From a checkpoint of a small text-conditioned image flow-matching model: text encoder layers 6, text encoder num experts 32.
Rows from block 5 of the denoiser of a small text-conditioned image flow-matching model, named by matrix and row number. Rows with one number belong to one channel. Each number is 50 + 10 x the weight over its row's rms, rounded and kept within 0 to 99. All counts start at 0.
After each channel's rows are labels from the 100 images, of 14976 (inputs lightly noised), where the channel reaches its highest value: "top examples" is what is common among them. Only what is clearly more common there than usual is listed. The data: rendered landscapes of hills, water and sky. In brackets: how many of the 100.
# convs0: first 3x3 conv (model.mid.0.convs.0.weight, 192x192x3x3, each kernel summed), inputs 96-191
# convs1: second 3x3 conv (model.mid.0.convs.1.weight, 192x192x3x3, transposed, each kernel summed), outputs 96-191

convs0.45:42 58 58 58 52 52 52 49 67 45 60 64 51 78 47 54 42 49 62 51 44 49 34 58 24 51 54 49 45 73 36 54 40 41 40 60 50 36 57 53 46 53 48 39 59 48 44 49 44 39 39 85 49 38 53 61 60 59 59 52 31 51 55 51 44 71 51 57 41 40 40 52 74 51 68 41 49 54 55 69 52 50 51 51 64 35 30 41 52 65 55 60 44 47 36 73
convs1.45:52 56 57 18 47 52 50 61 56 72 56 53 57 41 57 35 64 68 29 62 42 56 50 38 72 44 59 49 55 47 52 38 50 63 46 30 52 39 56 41 32 23 40 42 40 60 62 42 39 48 56 35 53 66 37 52 48 47 42 53 45 60 59 44 57 48 54 56 57 59 54 45 45 62 47 50 49 61 54 45 67 57 39 44 29 48 57 70 67 21 61 55 57 69 55 59
top examples: dark volcanic rock (68); overcast (64)

convs0.162:55 69 60 54 45 64 53 60 43 52 55 53 49 45 49 65 59 40 52 47 53 46 48 45 69 45 64 36 59 48 38 42 52 67 52 65 61 51 52 45 47 62 51 55 60 51 63 44 46 49 45 50 53 38 40 55 53 49 52 41 46 54 55 26 35 28 54 35 34 40 40 33 61 56 55 61 38 38 36 51 35 48 41 48 60 51 42 50 60 44 44 38 46 55 46 35
convs1.162:44 46 53 60 41 55 51 33 66 26 60 60 51 60 37 32 38 40 58 29 45 52 42 58 44 58 46 62 41 55 47 51 39 42 42 25 54 56 61 40 54 47 40 54 29 46 39 27 47 45 59 48 54 29 71 53 59 51 27 63 54 38 36 66 33 56 29 60 52 49 40 42 58 42 46 62 36 48 35 46 63 54 45 42 46 59 34 41 43 49 28 57 48 40 49 55
top examples: high relief (65); snowy peaks (37)

convs0.112:46 41 58 51 45 57 45 56 47 60 59 44 51 51 56 61 46 54 58 64 70 58 44 57 70 65 62 45 51 37 49 52 54 65 64 41 56 63 67 48 56 29 52 62 37 51 48 60 55 55 59 32 45 45 57 49 42 53 48 60 45 63 55 58 61 39 45 27 55 51 57 57 37 51 33 51 58 56 57 45 65 40 53 47 47 64 63 50 46 46 60 37 59 72 50 53
convs1.112:51 47 27 25 48 40 39 25 50 39 41 28 39 55 55 56 37 21 42 25 53 32 42 41 61 38 46 56 41 44 49 48 54 45 45 59 69 45 56 36 42 41 45 56 72 53 47 54 58 58 50 54 38 54 38 73 56 50 45 47 47 31 51 47 42 47 64 46 59 40 49 31 64 58 49 63 55 50 50 64 46 62 38 51 45 62 56 54 47 49 49 53 51 58 45 49
top examples: dark volcanic rock (32)

convs0.22:48 53 59 65 61 57 49 59 46 47 58 46 53 53 68 65 49 48 56 52 76 63 59 53 30 60 52 60 49 50 36 55 55 56 59 58 37 55 71 69 67 52 59 57 41 41 37 69 46 46 60 39 43 60 65 49 44 55 68 60 39 39 49 56 60 52 45 50 50 44 57 60 53 48 53 54 60 66 64 51 74 49 68 64 50 66 43 51 47 50 65 62 47 78 48 59
convs1.22:48 40 54 29 35 43 44 43 48 46 49 38 64 48 45 55 40 40 46 33 45 39 53 43 46 38 49 51 42 47 53 51 49 45 41 44 72 42 40 26 38 46 20 43 38 56 44 42 62 40 48 41 46 55 34 80 41 42 34 47 41 40 43 39 45 40 48 45 51 40 49 35 60 64 54 75 43 48 54 77 43 56 33 49 43 59 52 56 59 32 40 41 50 53 49 53
top examples: dark volcanic rock (45); red mesas (36)

convs0.167:58 54 49 53 55 48 66 64 33 48 64 46 50 68 56 60 55 43 27 61 57 53 47 55 54 52 58 53 49 48 78 48 49 37 48 57 53 41 34 61 51 66 47 49 48 67 47 45 37 38 41 65 54 47 70 43 48 64 58 42 52 44 47 57 42 49 52 53 38 15 42 44 38 43 73 62 52 55 59 55 59 56 68 60 44 55 46 54 49 57 48 50 63 62 47 44
convs1.167:66 47 71 48 46 56 25 43 48 46 37 47 60 31 48 32 36 58 48 52 38 48 39 50 46 49 45 39 42 57 49 36 50 38 42 41 53 60 47 34 48 51 32 35 45 48 39 47 61 53 38 39 44 53 45 53 49 44 35 57 57 53 39 28 26 52 53 54 44 59 43 53 52 52 48 76 50 59 41 51 35 52 29 34 46 58 47 52 45 42 38 52 42 40 45 52
top examples: high relief (76); purple alien crags (33)

convs0.9:55 52 55 56 58 52 56 69 46 53 60 46 41 67 61 62 56 45 43 57 66 63 58 51 38 67 55 48 54 60 40 57 51 46 64 66 37 48 58 79 65 56 62 55 50 47 49 68 42 62 55 50 48 51 61 47 51 57 74 55 49 53 60 51 54 65 50 51 44 35 47 54 52 48 64 52 61 66 66 54 67 49 77 77 56 53 37 53 47 45 56 66 45 62 42 45
convs1.9:51 48 58 37 41 47 39 40 51 48 48 42 67 46 47 51 30 45 42 39 42 43 52 50 43 35 43 59 45 45 55 43 45 42 42 42 64 46 41 23 42 42 19 36 41 58 45 41 59 42 47 36 47 59 39 73 43 37 30 52 48 43 45 41 48 40 50 44 56 38 54 32 61 66 44 70 48 59 51 70 45 51 31 45 42 58 55 58 59 39 42 43 50 43 50 56
top examples: dark volcanic rock (46)

convs0.160:51 52 46 49 40 54 52 46 21 51 52 63 41 21 50 28 45 53 37 53 46 43 39 44 63 45 65 68 53 53 33 51 33 42 45 17 44 49 51 47 49 44 41 54 56 34 42 40 76 53 49 45 39 66 62 65 63 55 45 69 51 59 48 61 51 60 51 52 64 52 62 58 56 57 41 44 54 54 51 68 63 52 54 50 49 46 54 49 52 26 60 38 40 45 49 54
convs1.160:35 33 57 63 35 26 49 59 36 60 53 50 56 49 52 70 59 48 56 52 59 59 58 64 54 63 49 25 49 57 51 47 59 51 60 65 67 49 52 52 54 66 24 61 51 57 33 69 46 46 38 47 57 48 44 53 41 63 51 39 37 51 66 46 43 41 62 47 41 50 46 50 51 37 42 52 45 38 42 59 28 34 40 50 47 56 55 55 34 28 37 28 54 51 65 55
top examples: high relief (67); sunset (53)